config = dict(
    model='image VQ-VAE',
    dataset='made-up waving flags',
    train_examples=97500,
    image_size=32,
    crop_scale_min=1,
    horizontal_flip=False,
    color_jitter=0.1,
    bottleneck='vq',
    downsampling_factor=8,
    encoder_arch='efficientnet',
    encoder_norm='batchnorm',
    encoder_activation='relu6',
    encoder_channel_attention='eca',
    encoder_depths=[4, 4, 4, 4],
    encoder_kernel_size=3,
    encoder_stem='deep',
    encoder_expansion=6,
    encoder_widths=[40, 80, 160, 320],
    loss='mse',
    latent_channels=32,
    decoder_norm='batchnorm',
    decoder_activation='relu',
    decoder_widths=[32, 64, 96, 128],
    decoder_blocks_per_level=2,
    decoder_block='plain',
    decoder_attention=True,
    decoder_upsampling='nearest_conv',
    codebook_size=256,
    init='torch_default',
    residual_init='scaled_by_depth',
    optimizer='muon',
    muon_scale='match_rms_adamw',
    lr=0.0016,
    momentum=0.95,
    nesterov=False,
    orthogonalizer='polar_express',
    adamw_lr_other_params=0.00083,
    grad_clip=3.0,
    ema_decay=0.999,
    steps=3700,
    batch_size=256,
    epochs=9.7,
    lr_schedule='step',
    warmup_steps=180,
    weight_decay=0.5,
    adamw_weight_decay_other_params=0.05,
)
Rows from block 4 of the decoder of a small image VQ-VAE, named by matrix and row number. Each number is 200 + 40 x the weight over its row's rms, rounded and kept within 0 to 999. All counts start at 0. After the name is the row's rms in percent of the matrix's.
After each channel's rows are labels from the 100 images, of 14848, where the channel reaches its highest value: "colour at peak" is the nearest of a few named colours to the mean colour under the peak. Only what is clearly more common there than usual is listed. The data: made-up waving flags. In brackets: how many of the 100, against the usual share in percent.
# conv: 3x3 conv (decoder.decb.0.1.conv.weight, 96x96x3x3, each kernel summed), inputs 48-95

conv.16,104,170,179,189,222,271,194,125,164,183,251,183,210,193,188,219,174,187,230,219,261,197,177,219,150,187,176,217,272,227,167,210,229,139,96,208,187,185,228,171,246,189,187,275,169,210,219,222,212
colour at peak: pink (27 vs 10.5)

conv.32,093,182,186,167,195,161,251,153,225,264,206,148,151,217,153,192,250,183,170,278,263,302,140,210,167,242,197,243,196,124,204,183,242,199,274,213,179,230,175,163,217,291,194,321,206,210,223,187,204
colour at peak: black (71 vs 6.6)

conv.77,086,262,93,246,208,191,202,175,202,150,163,117,197,125,195,184,215,219,184,198,182,129,293,264,167,99,267,244,284,204,243,206,221,155,219,147,186,209,204,135,238,247,150,216,242,196,140,199,209
colour at peak: white (70 vs 3.1)

conv.83,089,263,190,212,247,200,202,176,172,204,216,147,223,161,139,182,256,270,189,281,181,156,236,221,246,209,237,196,169,189,180,229,167,144,150,225,179,196,175,206,254,188,257,158,196,135,167,199,181
colour at peak: yellow (35 vs 2.3)

conv.82,108,207,169,310,245,166,172,211,247,220,184,182,273,187,156,241,215,168,225,167,188,309,219,195,204,229,195,140,177,145,193,216,199,164,200,224,151,195,201,174,281,230,205,179,354,212,180,233,221
colour at peak: cyan (52 vs 1.8); white (44 vs 3.1)

conv.69,102,187,210,162,127,213,259,204,123,195,186,211,192,244,121,184,232,149,175,242,204,187,222,185,148,180,227,258,173,230,179,188,246,149,245,157,224,130,180,273,177,195,139,199,264,227,200,211,180
colour at peak: black (92 vs 6.6)

conv.38,100,191,223,148,148,147,214,219,129,158,177,257,115,161,192,190,264,168,178,227,128,165,284,290,174,186,184,183,158,178,178,223,233,243,179,220,186,227,202,159,236,231,188,200,231,153,209,199,192
colour at peak: blue (25 vs 3.7)

conv.81,119,206,203,189,192,196,177,173,165,181,195,251,177,172,217,164,111,141,204,218,174,175,198,182,224,176,225,211,193,136,239,126,142,215,142,222,208,175,136,182,166,95,234,260,218,258,226,287,228
colour at peak: black (35 vs 6.6)

conv.26,096,180,290,274,187,210,220,177,235,115,192,183,229,195,224,211,166,279,223,249,198,165,204,226,158,245,214,160,146,252,201,224,269,156,174,237,192,248,201,240,193,111,162,246,183,159,215,213,263
colour at peak: white (55 vs 3.1); pink (32 vs 10.5)

conv.0,094,194,266,213,124,193,131,180,155,148,165,258,198,189,221,133,232,186,192,216,168,142,200,360,193,175,212,190,179,246,186,185,147,223,263,222,191,260,190,233,192,202,150,129,247,188,160,206,204
colour at peak: pink (68 vs 10.5)

conv.1,097,194,205,261,214,129,269,202,174,212,195,284,198,169,190,163,228,219,225,166,170,258,261,151,252,164,135,186,165,138,219,190,161,209,165,183,232,184,161,295,218,242,177,126,213,203,160,180,154
colour at peak: pink (26 vs 10.5)

conv.55,107,160,236,111,210,221,220,233,129,105,195,176,214,178,162,157,169,185,247,186,179,267,215,122,214,165,235,217,191,149,168,209,165,181,156,229,187,186,154,188,263,221,188,244,323,234,168,183,169
colour at peak: cyan (38 vs 1.8)

conv.21,088,282,184,295,173,230,182,153,241,185,195,225,174,211,198,163,221,227,264,175,186,266,171,189,215,219,101,228,198,161,190,167,265,178,170,178,140,252,226,245,149,147,204,236,151,129,221,144,264
colour at peak: white (48 vs 3.1)

conv.44,100,217,149,205,265,163,191,224,133,173,95,342,280,239,168,151,146,237,167,265,287,172,228,246,206,248,194,245,207,197,191,134,172,209,228,214,180,204,212,199,155,182,264,200,172,193,202,237,220
colour at peak: black (69 vs 6.6)

conv.70,109,212,182,161,209,191,178,270,186,194,185,214,173,223,146,251,219,194,197,162,152,184,178,263,202,260,180,189,149,186,204,258,267,172,112,255,179,183,134,189,198,381,198,183,218,211,217,206,156
colour at peak: green (36 vs 7.4)

conv.33,093,150,167,314,131,208,156,200,293,205,132,247,126,173,205,183,223,148,228,198,231,207,160,222,187,187,216,214,177,207,232,225,175,186,228,238,196,342,194,181,253,216,200,237,150,195,166,188,134
colour at peak: white (80 vs 3.1)

conv.9,093,230,249,222,241,186,193,152,117,179,223,222,270,239,183,236,200,300,181,203,135,185,218,191,248,236,181,147,160,207,235,161,170,168,172,152,242,181,195,180,224,222,122,281,199,192,204,184,247
colour at peak: white (46 vs 3.1); pink (27 vs 10.5)

conv.75,093,224,221,281,163,144,256,278,197,180,204,142,249,218,161,152,184,120,181,148,106,180,231,164,179,162,224,106,172,140,247,214,193,181,234,220,220,246,158,253,240,206,176,226,181,244,219,249,170
colour at peak: black (55 vs 6.6)